config = dict(
    vocab_size=32,
    inner_norm=False,
    layers=16,
    residual_init='none',
    beta2=0.95,
    eps=1e-08,
    max_steps=2900,
    warmup_steps=140,
    weight_decay=0.4,
)
Rows from block 5, named by matrix and row number. Each number is 128 + 32 x the weight over its row's rms, rounded and kept within 0 to 255. All counts start at 0. After the name is the row's rms in percent of the matrix's.
# fc2: first MLP down (model.blocks.5.ff1.fc2.weight, 256x768), inputs 308-461
fc2.229 086 [155 159  91 115 113 166 133 120  82 141 109 113 118 108 131 117 127 124  62 126 125  90 151 162 135 129 152 134  79 124 112  62 164 104 140 100 138 127 105 145  91  78 107  88 125 134 168 105 173  90 129 146 108 160 126  94  66 104 157 105  49 118  64 121 101 106 105 153 133  77 139 138 143  68 193 115 135 168 150 171 186 126 139 107 149 131  87 133 103 157 226 211 106 137 167 142 122 109 110 134 168 161 149 130 159  88 112  62 115  84  91  83 155  78 151 116 142 141  79  99 122 127 129 116 116 139 101 180 110 105  90 162  95 168  90 100 134 113 133 138  67 111 111 175 107 166 141 159 106 103 147 103 158 160]
fc2.230 113 [122 129 120 143 158  84  97 168 165 137 142 126 127 128 110 152 107 151 137 139 144  86 193 131 144 144 109 153 185 119 185 144 115 142 134 134 117 140 144 114 215 130 205 113 161 114 106 131  92 148 156 136 146 134 127 133 147 147 126 133 138 147 147 166 164  67 223 129 137 129 247  91  99 114 131 149 140 132 144 142 198 154 188 139  83 142 115 102 106 130 143 118 107 183 106 121  92 134 153 128 133 121 175 151 166  98 144 102 140  69 208 150 144 194 123 108 212 143 124 108  87 109 115 149 128 129 146 174 128 161 160 144 124 106 134 173 135 185 116 110 119 126  92  86 103 115 175 128 147 133  93 143 124 155]
fc2.231 117 [153 118 105 159 158 102  88 153 190 129 132 113  79 123  55 228 115 146 150 114 118 128 194 147 101 113 132 148 108 141 163 151 125 103  79 163 130 147 114  97 188  97 174 149 100 114 171 142 121 115 170 145 148 136 135 179 134  80 100 178 149 113 149 127 154 128 203 124 134 117 213 117 140 146 143 148 147 149 131 130 150 121  80 133  85 147 131 106 115 111 133 113 133 244 148 122 131 148 198 127 140 152 170 125 121 133 119 129 123  87 125 150  93 158 118  81 150 139  93 136 115 130 115 104 126 127 123 121 108 135 102 126 110 117 140 161 128 151 153 128 113 129 125 159 171 143 171 137 110 147 131 156 181 217]
fc2.232 111 [135 112 148 162 186 115 172 125 141  75 170 136 141 161  99 141 159 103 121 101 114 171 161 162 110  79  72  57 109 125 132 169 102 158 132 130 102 160 118 155 164 143 191 139 144  42 156 119 160 130 125  64 186 122 145  98 125  93 110  91 131 145  95 136 101 131 174 114 146 184 112 123  86 140 134 153 168  81 127 150 179 125 147 151 159 140 153 156 126 170  98 102 189 141 121 135 114 116 213 156  91 160  83 128  86  94 143 138 119 163 125  85 107 154  73 105 112 115 150 142 122  98 103 150  85 117 119 100 141  79 154 106 112 103 141 124 206 144 106 157 134 100 151 155 123 153 139 128  82 139 149 109  91 163]
fc2.233 115 [158 167  90 114  86 144 158 159  34 135 163 104 102 110 144  43 119 128 179 125 140 127  89 129 140 136  99 158 105 123 112 154 129 122 102 149 125 124 123 146  96 131  74 136 115 133 147 137 129 162 120 113 122 187 117 138 151 140 117 155 171 120  67 115 123 100 106 106 128 135 105 145 109 138 120  87  88 113 104  78  89 144 113 124 132  91 144 132 107 113 118 129 173  15  75 134 150 114  98 122 146 112  82 158  71 105 114 128 178 148 140 137 143 112 149 160   0  97 104 105 111 133 104  98 122  87  97 113 155  61 130 141 128 125 160  96 127 106 122 124 134  84 162 102 103 124  72 115 145 138 127 129 109  18]
fc2.234 118 [143 123 124 147 162 115 118 153 137  79 106 138  80 164 138 172 155 145 149 157 141 169 161 152 117  96  61 104 138  85 171 134 103 122 148 113 123 141 132 129 147 101 136 105 120  48 145 141 148  89 164  77 152 126 171 112 121 121 107  79 126 141  73 155 146  87 140 147  90 149 131 138 119 153  88 141 167  86 134 126 142 140 162 115 151 101 143 111  94 109 101  89 108 146 127 177  93 143 186 160 120 101 140 124  90 139 133  89 123 122 138 112 102 211 146 122 162 151 116 137 101 123 157 118 144 126  85 127 141  95 151 138 115 122 176 143  88 144  98 127 117  93 102 108 103 106 162 123 128 149 115 131 121 146]
fc2.235 103 [123 145 112 124 126 154 118 103 128 191 160 148 136 104 155 135 145 109 134 104  91  82  96 123 110 148 142 100 137 102  88 149 118 120 119 119 152 149 150 112 196  88 149 116 104 155 114 119  99 116 152 143 131 143 177 184 140 115 152 146 145 158 168 157 156 159 160  91 143 140  67 136 142 106 136 113  68 255 170 151  77 158 128 115 136 133 105 122 122  65 124  87 122  81 146 130 133 155  81 124  78  89 121 107 138 193 150 107 117 131 139 212  92 131 125 122 138 132 137 134 134  92  93 118 118 125 135 192 121 181 180 139 155 158 140 165 108 112 163 143 106 129  92 151 117 147  72 142 127 111 205 115 160  79]
fc2.236 099 [157 123 108 148 189 178  69 161 177 140  88 132 133 134  86 193 106 181  91 124  98 128 122 118 124 169 168 140 108 106 131 187 129 132 184 113 116 154 133 108 166 106 189 128 164 184 100 178 130 215  89 127 105  93  94 125 115 131 175  63  97 151 130  84 120 105 140 105 146 143 135 147 161 112 138 137 152 179 160 114 122  98 114 151 141 148 133  67 132  94 174 142 133 187  90 138  89 134 145 144 133 196 204 133 125 122 113 104 133  72 215 186 106 138 173 123 157 119 176 124 147 147 105 151 120 157  89 148 126  96 126 156 149 112  77 149 140 182 105 154 142 164 128 155  65 140 165 141 185 139 121  94 157 197]
fc2.237 122 [ 96 142  85 133 172 119 112 138 193 106 112 117 139 114 109 186 127 138 117 157 116 157 222 102 120 122  62 151 161 155 218 111 126 135 108 132  99 129 105 119 167 119 210  99 126 140 147 166  88 138 162 135 208 124  95 131 138 153 133 157 134  86 172 109 131 137 245 138 158 142 217 134 112 154 125 148 197 124 115 154 166 142 128 135  99 116 120 106  82  91  75  93 115 164 114 128  98 166 207 106 123  92 138 139 141 102  84 136 101  98  98 122 116 201 124 118 147 168 141 124 115 141 120 112 150 127 146 137 117 136 119 140 118 109 120 117 144 199  76 138 119 130  78 107 120 140 166 139 126 113 155 109 197 209]
fc2.238 098 [143  79 102 112 115 117 177 134 139  83 160  95 181 115 104  94 138 122  72 172 160 118 179 138  97  49 108 134 124 167 155 140 121 107  88  83  96 107 153 104  77 151  67 117 123 123 129 134  81 159 107  79 131 100  90  91  66 121 116 105 132  84 103 114 131 194 121 104 122 142  84  94 123 130 105 163 103  16  93 139 139 100 116 146  82 132 145 170 140 147  83  70  80 103 149 138 192 140 169  85 120 127 146  87 112  68  86 141 160 125 139  81 112  90 148 160  80 141 124 115 154 131 109 142 133  95 106 141 143  78 101  78 125 142  99 155 134 114 165 144  85 110 119 122 163 101  95 110 117 138 176  86  67  82]
fc2.239 103 [115 120  99 138 143 178 135 123  92 188 120 138 123 108 144  77 111 144  97 144  88 112  95  86 147 207 205 119 103 135  76 122 173 178  68 151 127 131 156 139 143 101 105 130 138 157 122 119 119 129  80 202 170 144 131 111 125 141 146 158 141 141 160 166 166 125 103 124 140 133  89 122 108 141  77  71 103 209 104 138  95 115 105 140 135 166  91 159 112  69 130 160 126 117 137 160 162 161  89 112 181 150 142 155 144 126 153 147 139 135 171 196 161 106 108 124 132 122 127 124 162  81  90 186 163 111  80 155 155 145 123 103 130 122 126 154 175 150  41 149 190 163 138 134 121 143  71 119 155  64  78  94 154 114]
fc2.240 097 [124 145 132 139 124  89 191 132 178 100 101 161 143 137 123 166 160 137 108 162 135 172 194 144 167 119 151 137 115 152 226 128  70 119 105 123 137  98 153 137 190 112 192 142 205 104 126 193 113 189 146 135 204  81 150 103  93 133 138 180 131 138 159 109 138 129 155 181 153 158 180  85 122 126 136 173 147 133 127 147 168 174 183 123 123 141 153 148 110 115 159 150 144 157 138 141 187 129 193 157 119 149 182  66 119 159 141 159 160 143 159 106 154 141 131 174 172  81  74 148 147 114 154 137 120  96 131 118 119 117 160 153 120 120 134 121  92 144 162 151 118 141 105 101 135  93 113 107 169 136 181 138 178 158]
fc2.241 095 [116 130 136  95 203  61 182 135 175 113 114 125 107 118 205 124 140  95 102 109  95 126 128  81  81 175 129 139  89 160 181 131 160 148 174  74 106 135 116 124 115 162 117 143 127 100 107 119 151 116  89 127 168 170  64 162 160 184 143 151 123 175 171 131 153 175 160  94 100  86 185 129  96 139 149 141 199 100 153  91 148 112 113 152 127  72  91 128  97 121  92  73 117 160 126 106 186 157 139 177 123  70 162 122  97 171 111 148 170 149 131 115 133 147 170 135 139 105  98 155 148  46 168 162  67 158 115 105 123 174 137 110  49 166 124 164  68 161 191 153 109 138 114 133 123  91 137 109 160  69 128 152 149 157]
fc2.242 110 [167 116 128 109 127 115 140 132  67  66 126 152 117 107 116  94 146 134 161 168 155 119 122  98 115  89 144 142 158 134 131 137  94 114 124 128 147 145 131  88  78 116  76 125  87  98 115 138 105  97  97 117 119 139 108 127 142 115  76 108 152 128  35 178 157 126 129 112 146 128 127 153 146 148 150 136  95  67 127  96  85 189 133  77 120 108 185 135 140 118 129 123 155  81 114 133 129  91 109 104 147 136  47 163  68 134 113 117 120 109 139  42 108  93 129 138  94 104 134 105 159 141 151 134 107 143 146 111 147  74 140  72 122 135  85  96 144  76  93 146 113  87 162 136 117 136  87  91 131  66  91 107  43  97]
fc2.243 113 [127 121 135 166 132 131 154 121 133 186 162 139 129  94 136 106 109 138 123 111  96 147  77 117 110 135 209 154 115 119  85 154 136 138 175 132 127 161 150 117  85 128 118 111 120 210  86 121 126 154 111 197  69 128 118 157  75 113 125 180 145  86 141 132 122 154 123 136 125 104 138 144 123 103 160 115  70 168 118 100  96 126  66 117 118 165 105 109 144  81 101 115 114  73 147 122 114 129 125 116 116  66 105 161 184 151 123 169  95  64  89 247 107  65 108 117 117 121 162 119 123 150  86 130 103 108 181 141  96 169 118 158 130 105 119 116 115  89 114 137 117 192 125 135  98 130 131 129 100 120 131 123 182  88]
fc2.244 115 [123  98 133 112  89 151  88 116  72 113  98 151 136 118  60  40 117 173  96 129 117 144  78 122 101 121  97 153 164 102 110 125 133 107  64 150 138 171 142 153  66 138  67 132 142  93 115 126 163 110  98 106  59 118 126  98 127 134 110  62 121 128  82 125 136 149  57 166 140 157 106 113 144 149 185 102  72 108 135 164  90 132 113 123 109 122 173 152 138 138 120  98  91  50 121 107 147 128 121 144 127 157 111 116 107  91  86 145 101 118  95 107 109  67 106 134  81 129 137 135 133 120 158 162 129 141 171 141 123  88 120 154 180 107 149 123 152  44 139 153 167 109 140 154 136 113  81 146 136  97 130 156  95  89]
fc2.245 109 [133 153 113 136 117 124 119  93 111 141 126 140 118 108 133 101 105 136 124 102 144 103  94 122 126  80 180 167  99 128  55 126 130 123 150 167 108 100 119  97 143 109  38 135 128 158 169 111 210 149 144 156  87 122 121 167 110 138  95 103 104 118 126 108 158 109  46 138 109 116  68 133 117 137 139 110  79 161 111 142  36 102 136 129 123 105 166 145 168 101  78 142 164  48 134 175  78 104  75 105  91 135  85  96 147 129 117 119 137 138  90  54 123  91  79 107  71 139 140 163 139 126 125 110 131 116 155 135  87 127 107 131 108 138 147  94  88  96  95 158 109 123 146 122 124 115  93 133 115 129  83  86 173  87]
fc2.246 094 [111 139 140  90 131 138 163 114 134 186 144 126 103 114  81 146 125  86 113  87 110 153 131 199 111 146 184 109 168 142 159 113 125 121 124 124 151 145 122 111 160 120 189 134 163 124 134 139 147 157 117 171  85 151  95 179 126 126 140 121 129 115 213 160 106 153 136 158 166 107 179 122 115 111 124 189 117 180 115 172 107 121 125 152 105 139 131 141 165 107 122 163 133 182 171 155 113 147  98 137 144 123 174 124 158 157 145 119 118 115 160 179 186 164 137  82 169 152 146 163 157 137 144 152 148 139 156 154  91 151 130 134 155 154 117 143 160 135 173 113 148 197 119 136 148  90  88 148 123 137 129 165 183 122]
fc2.247 086 [110 126 111 133 112 104 152 119 155 144  84 131 147 109 169 156  94 108 185 101 131 143 144 117 129  78 104 128 163 144 180  84  72  79  63 145 137 107 159 175 130 176 178 141 130 110 136 151 124 103 164  55 142  92 118 222 125 120 144  94 127 138 158 116 112 146 142 124  91  97 137  99 142 121 143 129 111 137 175 186 186 148 181  80 102 136 151 129 138  77 103 112 144 105 124 106 160 151 130 103  93 175 111 101 153 164 126 139 196 120 133  92 116 151 116 106 116  76  97 128 150 168 168 102 129 156 146 169 130 182 118 121 158 106 141  78 119 137 126 126 133 157  94 131 118  99 128  87 132 123  89 113 167 186]
fc2.248 105 [123 122 180 171  90 158 142 126 102 138 144 122 132 152 105 129 140  90 103 111 130 117  89 140 172 118 104 117 150  63  79 147 146 168 172 177 151 144 131 126 105 103 127 125 120  97 144 146 186 127  86 139  88 139 103  61 152  95 124 157 159  94  80 110 116 102 114 120 107 155  27 103 151  82 136 168 102 115 183 154 140 144 159 157 167 106 137 151 146 156 105 154 116  92 132  99 125  95 110 151 119 105  73 107  82 172 103 142 120  92 120  69 136 118 121 137  67 116 144 124  95 100  96 145 128 139  85 133 142 102 178 153 124 139 193  89 121  75 154 111 109 138 135 104  86 117 103 102 107  81 176 126  73 103]
fc2.249 096 [110 106 117  85  21 118 137 171 102 102 169 129 134 116 130 101 122  56 163 162 118 140 112 125 162 125  91  86  83 138  87 134 103 142 144  78 151 162 118 130  88 100  24 140 140 160  87 175 136 117 124 100 118 139 179 116 130 128 114  89  80 140  72 124 103 145  96 101 130 114  67 140 127 150 152 145  95 125 122 117 115 122 104 149 118 128 124 112 153 145 101 138 138 109 180 143 125 117  99 178 101 122 115 181 139 135  57 112  98 109 153 106 100  51 124  95  63 137 166 167 148 140 109 130 156 108 122 122 106 104 148 173 118 117 155 128 171  94  80 101  61 138 113 133 110 129 136 109 107 107 117 174 156  39]
fc2.250 093 [113  79 155 112 108 146 149 197 152 175 162 119 114 195 111 131 135 107 156 138 147 140 150 161 113 133 109 115 167 137 138 167 163  87 114  78 145 108 163 101 190 144 141 128 189  76 144 145  65 117 131 120 137 116 205 161 151 132 110 188 117 104 212 144 151 145 123 157 147 135 116  77 151  94  95 171 152 180 136 151 133 137 144 158 154  40 156 183 115 153 204 169 111  93 120 136 120 131  90 153 106 101 178  96 136 135 107 118 158 145  93 191 217 134 155 174 155 136 145  87 146 181 159 135  85 111 166 133 178 113 112 123 149 192 155 119 196 214 107 157 181 168 116  77 107 110  75 210  81 138  88 139 106 113]